Weights of a small segmentation model.
Data: trained on made-up road signs on poles, 122500 training examples, 83.6 epochs.
Rows from block 5 of a small segmentation model, named by matrix and row number. Each number is 128 + 24 x the weight over its row's rms, rounded and kept within 0 to 255. All counts start at 0.
After each channel's rows are labels from the 100 images, of 14848, where the channel reaches its highest value: "place" is the part of the image that holds the peak. Only what is clearly more common there than usual is listed. The data: made-up road signs on poles.
# conv: 3x3 conv (model.mid.1.conv.weight, 256x256x3x3, standardized in use, each kernel summed), inputs 64-127

conv.92 [146 163 146 110 136 156 137 106 145 128 138 145 123 149 158 115 141 137 146 136 154 129 135 112 125 173 124 125 154 146 136 176 102 103 118 160 137 103 171 127 167 140  91 132 148 144 150 133 127 124 154 103 161 108 130 140 143 134 185 168 128 125 126 126]
place: centre

conv.130 [100 123 156 109 132 127 133 139 130 134 129  90 105 154 108 128 137 132 150  97 120 170 133 101 123 139 126 161 137 134 115 147 158 155 138 118 137 107 130 108 160 130 127 133 126 182 141 134 116 151 187  83  95 121 139 159 141 147 125 181 133 143 151 150]
place: centre

conv.33 [111 126 148 136 131 160 158 131 154 139 134 155 112 159 139 115 108 169 139 105 151 110 141 149 138 155 163 102 121 136 112 152 125 121 129 116 132 162 132 140 170 149  96 121 168 126 132 194 183 149 142 161 138 138 153 132 127 123 146 100 145 133 140 142]
place: bottom right

conv.218 [141 156 178  92 143 141 123 118 136 115 132 112 120 124 162  98 153 126 162 145 114 129 111 125 152 150 112 124 108 132 100 146 161 144 119  93 130 122 145 173 177 150 139 101 131  97 138 130 123 161 170 133 112 137  80 143 117 138 157 140 135 135 122 155]
place: middle right

conv.210 [152 105 144 137 151 121 116 124 108 145 142 116 128 182 111 105 138 130 151 112 153 119 167 127 130 170 147 113 117 139 167 147 190  91 150 117 139 167 141 131 110  97 112 106 142 118 182 128 117 139 161 110 132 170 132 102 141 127 108 126 134 113 126 127]
place: bottom centre

conv.136 [172 143 140 181 118 120 171 142 122 130  99 140 127 148 143  88 136 191 149  70 148 147 123 125  97 196 130 150 116 177 144 128 141 108 139 121  97 129 113 163 110 146 137 116 132 112 155 133 154 121 129 136 117 173 115 183 159 126 143 144 130 127 122 136]
place: bottom centre

conv.32 [111 133 128 136 105  77 143 145 112 141 146 134 134 120 131 116 116 123 110 127 104 147 144 118 138 196 151 120 106 155 146 179 152 134  61 129 152 149 120 165 126 162 137 150 132 168 125 108 115 143 110 115 120 117 149 128 147 138 159 146 133 132 162 102]
place: middle right

conv.27 [131 143 121  96 100 111 149 143 136 129 129 126 130 154 131 126 127 122 107 127 109 121 128  90  93 166 118 136 188 142 104 137 106 119 117 152 116 167 133 207 104 130  93 152 146  93 129 143 117 101 124 115 116 135 128 150 150 102 158 104 111 158 107 110]
place: middle left; centre

conv.2 [119 126  74 135 135 133 141 162 108 105 114 117 131 118 143 102  77 116 118 123 136 142 144 127 121 121 152 117 128 146 153 169 207 187 108 130 141 103 134 115 131 117  96 147 123 128 155 147 109 138 140 128 126 145 132  96 151 160 178 147 120 141 113 146]
place: bottom centre; centre

conv.134 [168 121 151 130 127 134 140 139 105 138 136 137 147 134 126 133 153 146 137 135  74 123 116 102 155 154 135 131 121 146 141 131 159 127 169 124 133  99 188 172 123  89  90 157 113 161 100 129 152 106 149 110 148 123 122 123 119 111 130 146 119 190 109 126]
place: centre

conv.55 [ 95 150 161 101 110 138 147 102 145 152 103 166 124 127 175 132 107 184 131 127 122 143 202 129 118 158  93 128 125 142 129 159 125 133 113 137 159  69 107 152 149  94 116 142 155 188 138  91  66 138 158 124 158 162 144 162 193 137 142 144 120 129 126 117]
place: bottom centre; centre

conv.46 [125  94 165 156 173 135 153 123 135 123 150 153 116 149 139 103 151 141 161 122 135 104 138 129 143 134 133 138 125 119 154 171 111 125 114 149 147 129 131 164 138 163 150 109 145 115  98 101 136 128 124 157 154 141 113 120 166 146 143 139  97 141 121 114]
place: top right

conv.78 [158 147 163 147 156 116 123 163 157 119 120 124 153 144 175 143 120 127 110 125 146 116 146 139 109 132 134 144 154  98 108 163 169 132 115 150 165 179 126 125  78 142 161 153 163 130 131 109 140 116 144 124 136 111 153 154 169 164 157  66 179 127 125 165]
place: bottom centre

conv.249 [106 156 139  99 161 133 152 134 114 168  72 112 138 113 132 133 112 126 154 118 158 110 162  98 113 154 114 167 147 146 128 138 147 145 154 126  96  85 159 166 108 150 118 118 116 135 148 143 131 165 100 153 170 106 123 101 172 124 123 155 129 125 138 156]
place: centre

conv.251 [138 140 154 123 155 111 126 130 117 130 123 141 110 160 151  98 122 158 125 117 129 122 173 129 103 152 123 116 189 181 114 153 139 132 109 170 141 136 152 122 104 107 150 110 140 134 150 116 147 114 126 130 138 119 144 143 153 136 114 148 153 127 115 120]
place: middle right; middle left

conv.226 [117 134 157 156 124 115 126 158 136 157 139 146 111 151 111 105 124 120 126  76 164 124 100 142 124 139 122 151 163 131 171 146 107 122  86 138 140 129 137 162 127 132 147 103  97  95  98 130 128 144 150 119 133 123 114 126 132 152 166 124 153 122 115  96]
place: bottom right

conv.110 [138 119 138 145 137 132 118 137 150 132 148 159 157 133 166 143 145 166 180 100 138 109 215 106 125 178 113 127 165 162 140 130 154 156 125 195 133 169  99 149 124 165 154 122 136 132 168  75 143 120 169 112 100 135  84  92 181 147 174 161 137 164  88 113]
place: bottom right

conv.174 [137 175 174 150 124 143 172 136 167 165 170 124 114 142 146 135 145 152 157 142 130 156 138 127 103 178 138 142 160 194 174 136 134 154 180  97 122 158 138 169 147 145 103 150 105 158 153 143 144 135 141 109 137 118 145 160 115 147 171 149 149 130 127 184]
place: bottom centre

conv.214 [107 115  74 120  95 147 146 140 144  99 109 149 113 118 131 118 114 139 137  94 143 127 131 161 119  92 100 120 128 173 120 146 126 158 120 154 184 115 158 140 159 114 140 160 114 122 139 137 123 139 110 128 125 137 154 159 132 140 178 118 133 154 151 114]
place: centre

conv.102 [116 153 145 161 155 100 141 142 142 123 124 171  88 147 177  92 168 146 111  87 128 133 140 133 137 159 146 151 110 165 109 170 145 108 113 113 136 149  89 124 136 124 140 154 122 100 142 132 146 108 148 108 167 162 123 155  95 131 154 145 128 129 124 128]
place: middle left; bottom centre

conv.221 [160 126 163 151 154 139 139 118 182 152 165 120  85 138 146  79 120 136 127 107 143 131 177 119 105 151 154 152 113 164 130 170 107 104 129 164 128 147 150 135 142 142 155 104 104 106 116 129 151 131 145 141 136 139 103 158 130 142 154 138 115 129 109 143]
place: bottom right

conv.196 [181 127 112 115 121  94 116 138 133  99 104 112 147 204 109  78 165 134 106 132 128 143 125  98 109 133  87 114 158 130 175 143 137 133 113 112 130 168 165 131 132 131 103 119 119 108 122 127 164 132 152 130  86 101 128 116 155 162 160 137 144 118  97 134]
place: middle right

conv.109 [ 97 130 146 126 131 117 150 140 106 139 134 139 160 176 130 120 145 102 123 115 107  80 151 126 146 124 148 146 153 167 143 143 124  81 113 125 130 119 150 164 137 161 116  86 138  69 113 107 144 184 120 120 144 143 104 191 147 144 133 152 134 142 139 148]
place: middle right; centre

conv.25 [123 118 109 123 126 112 131 121 112 147 104  71 125 103 139 114 132 144 110 147 131 100 128  94 111 179 124 118 142 109 104 132 118 135  98 160 105 137  93 124 138 107 127 136 120 201  87 125 166 139 103 122 128 155 153 148 136 145 135 152 156 144  82 108]
place: middle right

conv.49 [100 166 151 117 124 125 123 141  83 121 143 117 104 115 144 120 145 128 118 122 163 113 136 113 142 100 158 129 122 136 146 143 126 110 140 148 125 102 162  68 147 118 101 138  95 129 134  91 106 140 127 129  75 128 116 123 166 135 185 123 122 129 138 117]
place: middle right

conv.167 [126  76  91 113 126 117 142  91 160 170 162 149  98 144 121 124 125 151 149 105 101 124 135 142 119 144 153  97 114 121 100 157 122 135 137  95 141 113 123 127 163 143 122 101 122 103 115 148 138  84  96 139 163 161 125 102 151 109 145 127 128 171 107 101]
place: middle right; bottom centre

conv.1 [ 96 141 137 117 126 151 142 150 140 103 121 117 115 102 162 144 138 165 142 104 147 163 147 140 164 114 130 148 120 127 147  98 166 171 117 123 128 123 152  99 140 145 111 124 138 150 102  95  67 144 176 115 136 148 154 137 101 160 114 134 102 131 121 154]
place: bottom centre

conv.195 [137 108 157 107 158  97 159 130 124 135 116  99 158 158 159 128 139 134 129 105 169 156  97 149 128 137 147  67 153 119 131 138 134 171  96 109 133 134 105 164 134 170 129 165 109 133 152  79 166  84 138 102 123 168 128 124 120 125 117 108 126 166 126 165]
place: bottom centre

conv.197 [131 138 121 157 135 104 135 153 116 169 146 117 114 161  88 113 116 129 164 119 153  87 165 127 144 139 149 102  90 151 107 116 160 143 144 165 168 136 135 149 147 143 150 132 128 132 123 133 113 133 148  74 169 150 164 119 149 129 114 146 130 126 122 125]
place: middle right

conv.192 [128 124 110 146 131 133 124 151 135 113 145 127 153 139 153 163 126  97 175 141 119 101 151 160 129 202 130 148 107 153 144 130 157 136 137 157 157 147 181  90 162 131  90 127 136 125 114 179 127 139 141 144 146 100 165 122 161 151 133  84 143 129 127 112]
place: centre

conv.53 [149 103 167 147 138 136 110 127 132 171 147 128 105 155 129 100 163 142 146  92 146 128 148 151  73 166 125 136  89 169 115 179 151 129 134 159 132 115 145 111 131 155 110 134 121 112 110 113 136 151 110 128 168 143  99 152 135 146 175  90 125 164 139 127]
place: bottom centre

conv.230 [132 134 161 126 113 118 134 127 143 132 134 113 133 172 125 120 129 107 119  94  96 168 136 100 110 178 139 122 158 151 121 135 160 111 110 101  57 122 115 119 112 124 132 108 134  84 138 131 149 110 155 123 161 106 131 122 180 120  98 116  73 148 136 134]
place: middle right; middle left

conv.187 [143 145  99 163 168 125 120 145 131 137 163 145 142 163 138  88 117 159 119  75 123 170 140 134 108 223 168 133  92 169 156 101 146 155 130 103 106 127 103 154 149 106 182 135 130 138 147 120 148 137 165 182 160 116 158 153 146 106 174  97 160 109 113 144]
place: bottom centre; centre

conv.65 [140 118 133 162 125 136 124 159 141 150 112 151 133 174  67 110 156 170 159 123 120 166 139 141 173 140 106 113 146 132 149 144 176 129 117 142  98 187 170 154 126 132 128 115 147 105 121 143 114 170 124  75 129  67 131 101 140 132 165 150 134 158 156 156]
place: middle right; centre

conv.186 [137 156 143 143 139 106 147 136 144 169 107 155 140 147 177  98 171 149 143 132 147 135 161  89 107 111 113 135 101 152 160 123 123 104 165 151 156 143 147 131 141 133 106 127 121 129 102 106 157 101 163 118 142 124 131 161 134 132 182 145 117 139 105 151]
place: middle left

conv.200 [148  97 140 136 150 107 118 128 126 170 111 111 106 171 147  71 123 123 141 104 105 129 122 133 122 181 124 127 114 162 152 143  97 127 152 111 155 113 121 139 117 119 123 126 129 146 138 131 130 127 124 133 149 137 136 123 162 136 160 141 106 156  54 113]
place: top centre

conv.245 [127 120 163 178 126 139 119 147 130 102 101 132 126 112 162 131 170 150 197 123 129 128 170 141 111 182 133 127 121 155  95 136 146 123 117 127 136 145 112 130 152 125 117  95 162 147 147 125 133 144 141 120 128 161 113 119 173 102 114 124 114 148 140 144]
place: bottom right

conv.71 [157 149 125 170 158 130 103 177 141 118 149 148 146 141 123 109 117 154 162  99 159 126 145 136 106 111 129 159 118 156 136 133 156 143 130 152 161 116 161 150 141  96 137  93 127 151 162 134 116 183 112 130 132 124 175 126 131 139 101 114 174 162 116 145]
place: centre

conv.124 [126 103 160 160 106 104 129 128 139  78 139 126 138 149 147 104 143 104 167 111 130 100 119 108 114 116 145 118 152 169 144 149 118 152 163 125 136 183 153 143 107 160 140 117 150 107 157 162 101 126 176 145 100 140 154 169 167 125 165 136 156 117 127  96]
place: bottom left

conv.7 [138 117 127 156 144 126 118 172 140 136 129 154 129 142 167 133 131 110 159 143 119 150 112 143 141 156 127  80 134 163 163 184 134 131 168 124 156  81 162 131 169 140 121  98 124 111  94 161 132 135 126 109 145 102 162 100 103 154 153 123 103 137 121 114]
place: centre

conv.59 [117 164 140 111 152 138 159 103 120 105 177 139 135 156 108 132 119  95 104 129 138 113 136 135 127 126 131 128 121 148 117 139  84 149 140 125 145 174 151 103 147 111 120 144 154 106 160 119 121 158  98 112 137  72 132 136 145 116 164 105 140 156 109 167]
place: middle right; centre

conv.209 [137  83 159 139 118 123 157  75 190 134 152 124 120 128 133  86 102 166 138  68 151 172 148  94  93 105 123 128 121 178 136 134  85 138 152 130 106  85 130 165 114 147 112  78 142  85 144 100 143 152 142 122 137 126  96 141 174 141 157 146 139 162 107 143]
place: bottom centre; centre

conv.18 [151 103 134 113 113 135 167 112 133 121 109 152 121 158 145 102 126 131 145  94 168  95 157 111  90 176  94 179  95 134 120 187 132 122 152 149 163 134 133 134 119 178 163 145 157 117 127 115 188 130 136 134 148 109  92 151 139 138 129  81 122 154 105 123]
place: bottom centre

conv.64 [122 113 117 142 116 115 136 145 159 171 131 156 116  94 168  98 163 133 127 113 134 132 165 128 162 150 104 109 138 125 108 167 145 140 105 153 108 164 140 118 118 129 126 156 144 161 111 129 107 154 131 106 179 128 133 167 145 133 158 115 170 171  53 101]
place: bottom centre; centre

conv.183 [144 121 150 146 155 113 168 142 123 143 135 136 129 170 126  88 150 136 131 111 116 143 125 100 126 143 126 155  90 166 104 160 163  82 151 140 123 176 186 160 167 145 128  75 107  99 151 116 158 114 174 129 124 124 121 155 140 133 158 137 129 151 115 118]
place: middle right; top right

conv.77 [128 113 197  98 140 148 125 128 151 128 138 120 153 160 180 128 165 175  81 106 101 148 149 128 117 126 139 103 170 154 155 137 180 132 131 133 149 150 128 154 139 157 147 127 110 130 142 122 159 135 165 137 122 120 115 129 174 142 184 129 121 132 150 112]
place: bottom centre

conv.38 [118 149 146 145 144 123 129 147 131 110 116 131 142 124  90 106 135 140 125 135 100 157 140 143 139 124  76 133 142 167 143 140 117 110 124 173 157 123 113 144 153 136 193 145 113 112 123 130 166 124 124 139 123 131 150 143 155 180 154 132 131 141 144 147]
place: middle right

conv.194 [124 100 119 117 113 138 117 198 139  95 136  85 118 126 124 100 133 148 158 131 174 152 154  93 137 101 139 139 117 112 133 128 155 160 115 167 130 139 106 138 170 101 137 159 121 160 125 109 104 123 115 100 134 128 154 175 117 128 128 137 148 126 165 142]
place: middle right; centre

conv.16 [162 175 174 124 159 130 134 126 160 125 101 113 138 138 154 125  94 152 129 102 136 134 152 154 111 128 140 156 137 175 164 157 141 139  98 138 135 128 137 136 107 165 159 147 166 119 139  93 148 103 154  83  86 166 123 125 143 113 164 157 123 122 128 108]
place: centre; bottom centre

conv.212 [106 123 136 146 152 127 118 136 132 126  88 147 116 185 129 137 163 127  57  72 120 143  69 119 127 127 109  83 136 159 102 113 117 134 126 135 132 140 115 131 116 169 116 126 144  83 106 116 153 114 126  91 185 123 121 176 159 111 157 113 163 143 119 114]
place: bottom centre

conv.31 [119 166 106 148 117 126 122 130 143 113 159 149 112 138 134 123 125 142 145 140 160 104 121 101  97 143 140 113 175  94 127 118 176 154 122 144  96 138 155 139 132  99 132 143 146 160 150 138 120 167 145 143 100 162 152  92 165 151 107 112 145 134 155 137]
place: top centre

conv.103 [158 136 146 135 121 108 109 136 137 120 132 142 145 155 181 112 150 128 123 126 170 136 143 131 155 138 148 142 139 186 113 143 157 117 119 154 125 125 110 140 106 136 126 129 155 152 152 139 131 121 101 133 191 191 123 133 129 145 139 164 131 128 137 100]
place: bottom centre

conv.34 [181 136 120 185 156  90 152 169  66 144 125 103 165 177 180 103 127 126 143 145 147 179 167 131 143 187 144 128 120  77 154 130 149 143 150 134 168 111 134 160 149 126 111 147 134 117 105 117 130 114 137 112 144 117 145 169 134 154 146 162 106 135 135  96]
place: bottom centre; centre

conv.240 [ 97 125 122 112 159 119 142 110 134 135  92 134 131 130 118 147 133 156 129 169 138 136 124 100 119 181 127 162 162 149 161 122  97  82 128 127 116 119 146 129 121 142 134 111 136 139 118 139  99  95 137 142 122 109 122 139 159 102 188 182 127 148 101 144]
place: centre; middle left